python train.py --horizontal_flip=false --conditioning="none" --norm="layernorm" --activation="quick_gelu" --head_dim=32 --fused_qkv=true --layers=6 --width=256 --optimizer="cautious_adamw" --beta2=0.95 --gradient_centralization=true --lr_schedule="linear"
Rows from block 3 of a small image diffusion model, named by matrix and row number. Rows with one number belong to one neuron. Each number is 128 + 32 x the weight over its row's rms, rounded and kept within 0 to 255. All counts start at 0. Numbers have three digits each. After the name is the row's rms in percent of the matrix's.
After each neuron's rows are labels from the 100 images, of 14976 (inputs lightly noised), where the neuron reaches its highest value: "strongest on" is what is common among them; "patch colour" is the nearest of a few named colours to the mean colour under the peak. Only what is clearly more common there than usual is listed. The data: flat shapes of many kinds, plain or patterned, on busy backdrops. In brackets: how many of the 100, against the usual share in percent.
# fc1: MLP up (model.blocks.3.mlp.fc1.weight, 512x256), inputs 64-127
# fc2: MLP down (model.blocks.3.mlp.fc2.weight, 256x512, transposed), outputs 64-127

fc1.459 078:163123101103140158120149113160095144150123175199126099079171063149077118104110072024144103043116206103120174123161117129108133187095161024120066078132140140183132140170086133158136140139135111
fc2.459 089:132149168135106086150178158117163128157124119093168127122148147125110168085094130109124160191167079186098120110096117116118124165112169092081107096119123168142107141125131194120126141145166128
strongest on: orange shape (48 vs 22.3); red shape (45 vs 21.7); its colour: orange (25 vs 8.6)
patch colour: orange (28 vs 0.8)

fc1.294 083:122088119111147126079067076109109094124175077072085112167125102152187114143091099123143193084159101169111107097130128107128166112071164134134141133116116057126110158111192176107133157082187164
fc2.294 091:104129097178145209140134166088121141097115170125155133135096142142156115112125204074124131216149203169142139143094163137115111122106069123108121107130164134106102162149194098103115125155066144
strongest on: teal shape (81 vs 22.4); its colour: teal (35 vs 8.2)
patch colour: green (48 vs 4.8)

fc1.214 099:110151164119121147147126136101107135132125101152129094135162147118150192128020159157123136118161118151101156132136106131113136011073224128121128143146067155202128130136137135109094218108136115
fc2.214 086:129132084142117123210160118117111153121130106138127157125141100127129185120070153048132145221094142154108152111220128105136159082111144204145150083096202104154055138141112136102125107147070107
strongest on: black shape (54 vs 22.2)
patch colour: black (34 vs 8.2)

fc1.470 112:129095103113105137084143155099115176180104162095134107106091134081204089118052155054133126089190095109157153166168107110085124171094111094129108123112144050140134097134109096164138074138147131
fc2.470 105:141148154131128129081076099113114120071117090126150107133118125108106113136165156152113183105141195163151077125116144108172121125059057088099098081117149156218117128224079095101176181103089143
strongest on: green shape (51 vs 22.6)
patch colour: green (25 vs 4.8)

fc1.399 083:144149124110088154117102078085133138103106179129157185123094119134125173113120145144144107132147125112127192157095165095107091185120104075062163083111140094124128118134173137114113098181181115
fc2.399 092:102153133210125127110166132096118138127105082150134076112143080126155092144107090108158128140147154169167215085112102157150144067110133126145079181099127144087139129126149129123088138123122150
strongest on: teal shape (52 vs 22.4)
patch colour: green (33 vs 4.8)

fc1.243 081:129149083147120118117171155137215082136166090110134078093156161171156133147121103105074167120079106163091143115158154136157136185071137106154094120084109092141130177125115148103127050155123126
fc2.243 091:126147171157142120162131100097108134078125144215128145139130126177144139130124181081105159160143128171174137166095198118166142127079100072085136094142140157172137111160088104090160129114110184
strongest on: yellow shape (73 vs 22.4); its colour: yellow (30 vs 8.7)
patch colour: orange (26 vs 0.8)

fc1.187 087:102159164077108034133081146092127120060185133145157139153125135117091107071136133102118071129171137080138161169112140125180084121095151168078120102114156072170115077133048133110124136163118110
fc2.187 097:064188168163115128148165100132072100114069072092121135130191154056108123169102137193165108099126036093095134061180141120150125086125136079166156132107152177118157169069083151142121151096164118
strongest on: orange shape (50 vs 22.3)
patch colour: brown (51 vs 25.3)

fc1.90 082:113152145182153125140097100141130100140093126135186091079144101106103114134157125099107125110168089108098158106158108065154113152068122129155145137134181131187127126111150116119123084166141105
fc2.90 087:141161138135169175108084136130181147166148144141161154135126152138121140126111171068107101030114153131139102131112074181115149175078199088123096181154077180131190133184103083153092204110058099
strongest on: white shape (94 vs 21.6); its colour: white (55 vs 8.2)
patch colour: pink (41 vs 11.9)

fc1.85 095:143139113159125164141127083053140093110173109159098123154127131191082104115129102168155150141147137099166092054126111096066148155145083120088096105174156178158135147154108092168091084127132068
fc2.85 096:137150139083094143161107156113152103117079181150133148127146162187148149129086122155146141103111137126170112141125111156063089099167132177162176161106119138112119107131122067091076074134164157
strongest on: white shape (61 vs 21.6); its colour: white (26 vs 8.2)
patch colour: grey (65 vs 36.2); pink (31 vs 11.9)

fc1.329 095:134104146183140138159148082107126114135121104233112129142150132156155079138144127128158081130164169111148161121109116124091102088136098098130102092110151147106159140128145114128086163145158084
fc2.329 099:145168161042139102116153168111119071164140125218093139183109158125122200135130125172133174093099153092126097148112124135102129138158151174183118106117091149106126148104181106136144154165139167
strongest on: blue shape (67 vs 22.4)
patch colour: blue (42 vs 1.4)

fc1.433 081:137161091155172162114176206127177116123142104161138064122123172116073122148084156157105135128065083109120165131126182122176150153100177160136080161136132088056157130132160164120140221160166055
fc2.433 093:146127131125150124135086083080155110114089144083107103189083124187074176109119149143093151138172078123165178064152128140108173095100137161137135075066108135056145171116156129114110187126145123
strongest on: yellow shape (65 vs 22.4); its colour: yellow (39 vs 8.7)
patch colour: grey (69 vs 36.2)

fc1.68 079:109108164125067106125087132106144115191140117033125114107152121162083115134131135206119131166108074107131087106096135105117144091104129218120140160137049130185116109147175151112119113088118106
fc2.68 084:125125104141102143142093098110186159183061118187119122127174179144126146087134169166126114141102227117094141131099140154084124100096086188124102163130181076158067149115113072103137087181123121
strongest on: teal shape (53 vs 22.4); green shape (52 vs 22.6); its colour: teal (36 vs 8.2); its colour: green (33 vs 8.4)
patch colour: green (51 vs 4.8); cyan (40 vs 2.2)

fc1.491 084:090081143095115136073095121093123186156061150150120135097072075224079133125108090143130144091132114137175129170109099136148124101111131161072129114137110152056149113125138111064140081109169167
fc2.491 094:138081139189121177107142127095115132165255123128104145141088090195106125054070093118123095154093149164131086107098120118113128104077109137106134150168108128139102174160192168131103131141090132
strongest on: yellow shape (68 vs 22.4)
patch colour: brown (59 vs 25.3)

fc1.258 085:119140119090138119087186159084109138147132098111128144151136075150079122178096214135137119126088112131060154115090138130120129182165111172151169105120129138114146070148161138081117057183123128
fc2.258 097:073162107147097118112083111180157164154156138153109138121139138155153173154133069187131151106124119118100109153081103134131103085125165131144118158120157122074136071068181122112070065132152116
strongest on: pink shape (55 vs 21.8); white shape (54 vs 21.6); its colour: pink (25 vs 7.9)
patch colour: grey (64 vs 36.2)

fc1.102 079:146137123091211120150113159115117130100157138107141126119146093097116142114189188161154089114111175189144143125147127098091124095069096235125042146136099139091072086127088145133112183144135177
fc2.102 083:124111087139155085178132116095162099156118174154103146139146138172108142104098127143120106150122158093130128122128161168081147065066069122170146110117115118093183157170123073125129152165096098
strongest on: orange shape (47 vs 22.3); yellow shape (47 vs 22.4)
patch colour: pink (32 vs 11.9)

fc1.444 087:120102087088152129131178157186089179103092085097197094122123139115147174109184072159105177175107122173137129082115125157109110069172122154123139163148110112131141135140098118171128111121109119
fc2.444 082:137076108096169175124224154142148108106179168101119151115054173125116119137084154115135069076130170148111126198172109121128096211166137154104098138115117147087079163106093133108136149145123156
strongest on: teal shape (60 vs 22.4); count: five (38 vs 18.1)
patch colour: green (30 vs 4.8)

fc1.316 075:107163112108159152123145120152130085129087109023123113162129143129154155169107109144118138176115130115059140108098130151164117191112064125106174127148131142154146109142141097130141087155117102
fc2.316 098:134194110201120132123120124154194162170138144200118155152136144102131135121085122108136102101107217147153129112072133145150099133176179149086106165132203146115128089084155066148151148057138162
strongest on: purple shape (49 vs 22.1)
patch colour: grey (73 vs 36.2)

fc1.311 128:098111135146084183115112152099189110175162150110123082099100188117136183099139110138098165115048093150115129137156083162154133121089097173192160114112110099104100145147080141055115155167112105
fc2.311 100:093109134113188076138120112112067092132159154144124087139149075173081107151201110118131127129042076135158085106173112105080130183114174123143153145177109125153103130112124123048163123098190147
strongest on: outlined shape (95 vs 60.9)
patch colour: grey (72 vs 36.2)

fc1.142 090:049114142203145177118075111129130126125148134145114066127154085137146119147155055112113116121128139146156117153175141086151140110132125077144092124114131083106135156165076100164081137176156233
fc2.142 102:165112114074113073100140128100138170105158127163075118156164101130130114117097226121127107132146177135212103117102160185125169159139084140122134098117165154095160136046112103102134163118157116
strongest on: blue shape (45 vs 22.4)
patch colour: grey (70 vs 36.2)

fc1.127 070:134145173156118138213144008146091136111108121124165117055164139081130139158145126139140115112144135115103137112156115159121131119146099085136126126090083125081068124148079132122107117068128138
fc2.127 070:118116146118111152100100189139130160116169153050114176133157119100159147089104167166141086132142158096083092147067117166102150107151162181073112076071078156064132164009118102173090101138118112
strongest on: black shape (75 vs 22.2); its colour: black (51 vs 8.4)
patch colour: black (55 vs 8.2)

fc1.287 176:211160070087134114126135108053101145116176095159137182143143140184146157135097128080134158106137101131131140119137096127092126127128135168113128164122085124102133113147120174126124120162165173
fc2.287 157:246110099160146141129144131181189142145169090127089150072127179099123153127042117141110178132117109145132133114139151115116139178141118105124128152106097112094098155108141123134137118179129096
strongest on: red shape (60 vs 21.7); its colour: red (29 vs 8.2)
patch colour: pink (35 vs 11.9)

fc1.334 087:144105113149146133109117148167094068112105115161119147105129150149115114122166183102084107130112125111105177112091140122121081099112139175137108085113138130074122209142135129107116170122147135
fc2.334 091:128122087122135112136148128175144099169162151120111128125063124154136169131166100092072151120148052094089135110163154088121130153120118130113118151142088082111136102099116190156153155139158103
strongest on: yellow shape (52 vs 22.4); count: five (43 vs 18.1)
patch colour: brown (54 vs 25.3)

fc1.191 109:120110117092124114166083102127130130099146109100166139095130172151109142135100188129116143140124089173176205165150096127094165116097163084140093112151101075215100169159178123083141155116121141
fc2.191 095:132085143103094123122102153137154124148121138067153112100133075113134051130217138182145131188087134134136142129109086120107160078100114089100122099093129114119065099011169118151157110106158129
strongest on: black shape (70 vs 22.2); its colour: black (51 vs 8.4)
patch colour: black (76 vs 8.2)

fc1.29 079:163140123132111122116099089064131139126084156160152135125142109079110038071189139083125133087125134101105101103089082087137091108064114091178133091178200168033143123129105164133119193136160107
fc2.29 084:083166183105080176143098175145106120157147093081137106142173142114151217129138110182135097114111102119141069155134114193107140097129091127114150153153176157113130145162104130187060189094114129
strongest on: drop shadow (66 vs 29.9); red shape (50 vs 21.7); orange shape (47 vs 22.3); its colour: orange (28 vs 8.6)
patch colour: brown (69 vs 25.3)

fc1.475 084:156111097122129182137132113185151124072086142091137070118113122179092179181177157113177096186187110143140091158156141110153151130203146134127129157114098119104119137155114122130141085123125073
fc2.475 093:102097087152169068075102122131152110071102104086136121124097120123101130091097079085168098105064094115212112118145107130143123116207121142167142174077111136113104066105155150138150095149159193
strongest on: green shape (54 vs 22.6)
patch colour: green (28 vs 4.8)

fc1.426 100:119102120163146108109175135139167135119091120101156150162128184104135180150095113089146162117195098133194154117136146171131106082098108076130114155155112182079116105151102137143112118097172147
fc2.426 092:144137100049156123143122145127143145153126134096133109124130130116147109133143183072144140151169203109058174115157156114128136091109128140133120095121157073094162166134127151120176168060100054
strongest on: teal shape (51 vs 22.4)
patch colour: green (45 vs 4.8)

fc1.352 076:107134128113152168140209115096185122104185145152120074059186088108115132128071069070117117116150119154178165110144115110110206080122160065120161169186134111108125150107101143105130173178174119
fc2.352 091:179098148126129143186082088121101088132110109129101106111149149143115128143100148154125146139120108116121071139083127125121150182143115234149119073153120143095145166133123110091184183082057129
strongest on: blue shape (63 vs 22.4); its colour: blue (26 vs 8.6)
patch colour: blue (37 vs 1.4)

fc1.177 089:123185111130160150131139080113071136116155094125137088091161145158092127144134190093059114122172145138127148128161124163134101082124178091144169130091133064156125119156196179147092121073151097
fc2.177 090:121076070152199151186167122115178098105186149123124168075113193113069157102127125122122120129116092109114122131164153026122119113105144139111078059132120146142161152128171120129100078223129143
strongest on: black shape (49 vs 22.2); its colour: black (27 vs 8.4)
patch colour: black (28 vs 8.2)

fc1.386 077:123165133074115166123056116135102124098125110236120093114094146146131081108115081065140081147162162138111153078122090150157148147127148038104145100113168171121132152154092115132083151125123111
fc2.386 095:146117185156111117122168156118111128107143131109167150147104133120134120125078140094126120086119053160128128144090068127105141126151137087124114044096117169139140055116148166132130148134197105
strongest on: red shape (82 vs 21.7); its colour: red (54 vs 8.2)
patch colour: brown (52 vs 25.3)

fc1.387 106:143195135136172152079082109117140120142133074065126120171087159130124148165191119129150121124113131144144134133143143133147134075104074164114104159145116116148132098139122127168123113138150100
fc2.387 099:116232148153074174152173180132120133105115139071127162121132105169159105108155132111148135115196148158146164150100122144136103161193144056134109089091158098145158092118133110124081135095134140
strongest on: blue shape (66 vs 22.4); its colour: blue (33 vs 8.6)
patch colour: blue (54 vs 1.4)

fc1.73 091:090176133081107128168109151104132139125149160125166121116120121099136135134116161157139101101155122085132139140067140111144138134138134233117147093177156099145156077143077109137126086174159081
fc2.73 097:112189147186122087134143118105150144204124123142121136117153118157100112104183081181102109148124140038196078103049155171118151077129098086150146166162123108088126121077087122128120129089133123
strongest on: red shape (67 vs 21.7); its colour: red (28 vs 8.2)
patch colour: grey (64 vs 36.2)

fc1.77 076:172140111192101090127210094136142082179118128076089159110168121120108103119122081093096139136097120170167098130137147144118122160113152063094150136104058065106093103188213142119120132110145106
fc2.77 090:138128118083142140117095104130174158128109120207207158135124140153123116119136150157117124161121149186125200111166124093150123171074106181132137094136115122133062068097196122093137164113242076
strongest on: green shape (99 vs 22.6); its colour: green (69 vs 8.4)
patch colour: green (94 vs 4.8)

fc1.55 093:142123138109100142103124144108188125127112106159106174141150111093106146146121142146117131148113100121162142058119114101139185104170075158080155128147093207112129097152115119155157126171176104
fc2.55 090:167133142148143153139121116142116160129110099107110116138178133111121104119156151109112112072186081132118148136092115112097147134151159159168117083115220087177139126204045132151113104074112093
strongest on: blue shape (81 vs 22.4); frame (32 vs 13.8); its colour: blue (28 vs 8.6)
patch colour: blue (25 vs 1.4)

fc1.151 087:120126139158182114111065090145083122114143103184100104142130107075120146101215142149103119113135100206146117090142130170144082042156117200153149126169123127108098118145135094116144090191142183
fc2.151 098:088077095067160159062153168078144139137092166157096155152092138074148069139142159147134107115167120180097114148128089145111147169115117104101112082113080166102136133043068137169111094109139076
strongest on: yellow shape (89 vs 22.4); its colour: yellow (37 vs 8.7)
patch colour: brown (53 vs 25.3)

fc1.235 089:133153148138086098130109059124082091182152070144089150159127116105143120119078078093122161138146101122109139121113115120125170109136115175149134097169074171072136140161169124069110118096166143
fc2.235 093:124108130127092065103187114108176159112079145177095098136132150144141138083103077114157094155115109110112122126122114174095112149155146107159130091121102149097120106065142127137148097191147053
strongest on: orange shape (65 vs 22.3); its colour: orange (44 vs 8.6)
patch colour: orange (28 vs 0.8)

fc1.157 088:120169159058114149086103115100137095136110126124106138142142096144163180169101161137095076141156097094118176091112119116162187098138069104131086078082079182120130102138059170133065086173155126
fc2.157 100:168208149201099143164151106172137136099138103127139138133124149191127054076093108119092143108072091117135159184049132141142147085113174132107169155123133121105164086114034104075110097116113136
strongest on: blue shape (51 vs 22.4)
patch colour: grey (66 vs 36.2)

fc1.33 072:134180126155088123129138115117162144145162135085154115122088101083130091202122104095127105086149103167152120085126105122138183118113106136095145113160063156078169114117137158186118088127166096
fc2.33 079:113142094105124077178094147132110123149082118116110159128104188159145156069170150142096131123115133095146041121122144124122126118107125120146169174138139149126124116189096105080123162132045148
strongest on: teal shape (53 vs 22.4); green shape (50 vs 22.6); its colour: teal (34 vs 8.2)
patch colour: green (47 vs 4.8)

fc1.394 082:152164111143124123174188094068142127145174131109172137147178141194089225115095091172103137110098109203115138073062110133111145144097043083111143163209103101108120139136094113150092139136162095
fc2.394 092:128175145113101097188096126097130138109078109146117125109112193140088103127119186139121146144099161109064167161083087114172120160177159150122084182169113163079106107120126139144149118134124157
strongest on: teal shape (60 vs 22.4); its colour: teal (28 vs 8.2)
patch colour: green (34 vs 4.8)

fc1.30 101:102183144119109132128156041125086166125132140135143156137102116148149134149169154104161140155105111187156155138090140092119156113138156098115145041087106116108087097142091145135075136092131087
fc2.30 109:124204127134148108110176141129186126130151154115095105163109120110096151094111153095157128145071130143157129161085155142107199099031120143125128163154095187132129120137147105119097127177135145
strongest on: black shape (48 vs 22.2)
patch colour: grey (65 vs 36.2)

fc1.257 077:108133109101137092104100121147112113006068140172115145086118126119138113079025142064168091102183149089128154090155088136145114148156136048093092120089148077183153233158132131100115123081137127
fc2.257 087:132174165151139151162121069159114143131124116111160088149161111111133118117105069169163176128099083111164126127106109078143088143169164109119112125110081118131112064075161134147166099142126087
strongest on: red shape (47 vs 21.7); its colour: red (32 vs 8.2)
patch colour: red (26 vs 0.6)

fc1.392 083:142151135121102105158113143107162121105098117060149162107135162138131241142062111167161169116178056130091100093096115146112168146080140218192208183062049078181064085126095112087133170143132115
fc2.392 084:120161143155130139175126093133165154122171120219110087150132153123109116147087148138161109205060184084132147142074160116150077091151111134116092180089081104122186147157080078146146102157076125
strongest on: green shape (85 vs 22.6); its colour: green (36 vs 8.4)
patch colour: green (77 vs 4.8)

fc1.484 087:138162129072113133075128127107131117113144100157174107091133172113143131127148198126129126165065176098065162146114109120127143148091176108104161103109138112116075101138134114113066113114159107
fc2.484 096:122180134154145123142115016100134114157109110167147159107122167116115120151144139118131114084180147084119158135098128091110113150154130157155109113086134118116124138067153133162168137170147118
strongest on: black shape (59 vs 22.2); its colour: black (36 vs 8.4)
patch colour: grey (67 vs 36.2)

fc1.100 068:080168102160133139074155167122114124121173052168144190132128135100111199101143121137110118139028119145119108112151075140094126134118144096129151087166128148144126162168133092111135120169156026
fc2.100 078:144124143135096076166091070147125135139098141086123121143140150160132137163141111150097142115171107120112103167129096155162125103191170150104162207132088106116084034165119090176146083133200185
strongest on: blue shape (55 vs 22.4)
patch colour: grey (61 vs 36.2)

fc1.192 144:083115135110134151084160179139160074099095109132138139098123147088140151204135137101108089114078038146113174133150099165144137153086128134114184108129112118153133113156102104089091128183126158
fc2.192 128:067098184092193122125118158120069063147093136128133152128145112164131111164136149181166089092120076171100177137122154121095127139148148148107162141129136090116131165119146117076164091162144119
strongest on: outlined shape (93 vs 60.9)
patch colour: grey (66 vs 36.2)

fc1.419 080:174100132201139186125135120126136080071151139204118054140110113093128151138145097119168088076169133125223152154138139162105186108037147120118048154085106149100096099131110186143126182182124072
fc2.419 092:137097104066122141157126107134158094115159110126142149130125117120137079169121148123107145182116097117123138131062117106100109085088113147110205070128084156104148125119127129103135169094064175
strongest on: drop shadow (66 vs 29.9); orange shape (55 vs 22.3)
patch colour: brown (68 vs 25.3)

fc1.238 084:138096064132138163102159156093211107141137137115194149090145143119132182158038142125132143204132139088117143085125113117159148161071142219123123127086174152141205125141147159116112091118166044
fc2.238 090:135085107119098135153138072120117105144118153138143137102129147161095115149063149128083099056193110098178089149082097176100090162158157041118153153075132183080136120015117124146086140140208125
strongest on: pink shape (87 vs 21.8); its colour: pink (40 vs 7.9)
patch colour: pink (35 vs 11.9)

fc1.333 077:170154106101138164192107095084093139134093115170129173127134115076129131088174038096153113102064140172160156092155093144145121118109152096166072134190122193106159153123151153171101125075187076
fc2.333 084:130122160148128156108137197118084166158120151142121134175106121152153177089196136154127091168192095120174082169073138142085134088135100183152148135142063148119130088154183085097090126185131195
strongest on: purple shape (55 vs 22.1)
patch colour: purple (35 vs 3.3)

fc1.467 077:080155125183118123085144134164187095123099044136154175115120162103058067152059115096138175119135109099164165114094108179156182120130177099114119122118108124141100127114122105101143163103154106
fc2.467 072:147100228092119121130122097122122154158116134137129092160140086111163221103074103123163106167168143073108090174098104145105181143168133110075129046066174177097111118107167127134144192209074141
strongest on: yellow shape (89 vs 22.4); its colour: yellow (47 vs 8.7)
patch colour: yellow (41 vs 1.1); orange (27 vs 0.8)

fc1.148 112:131138121143119175115116127080172136145105130099138063118155172119117144054135123125060060106179084144132179117134157093147145128124072099077196118135105174158142151155138125153036128141131154
fc2.148 100:139138094170106153090178116075134102065119188089176138121155148083092105187155112127083160119041148143163139120128161092141165151110054122117109140180167157155118101112163140119038093126163106
strongest on: gear (33 vs 14)
patch colour: grey (62 vs 36.2)

fc1.184 082:072087078156148153110113153107164107082143070166098088076110096102165055096148099102126150189166148136092129190131132136122133079111116121115166111113146107072167128146118091088125099081153120
fc2.184 094:152123097129147123086180095141132154113110139180098135093110087114132161109117174120158145097062179105112120097093109091116136183139129124150073137126153133072095120115122128145210136149147148
strongest on: blue shape (65 vs 22.4); its colour: blue (27 vs 8.6)
patch colour: grey (63 vs 36.2)

fc1.415 173:104115108165126138146120110217144100125074125162136099079155142081127140173126090141101125095151079150125143134075131090153150060086143151028075144142129133107179130160066128160090137118151119
fc2.415 135:145133137148144102144104076088106195143120167129134110141142084146123116171125136143151068138137095207115173110103132134110040118122159137083142132124090131138133142122091178183175167156122080
strongest on: its colour: orange (27 vs 8.6)
patch colour: brown (56 vs 25.3)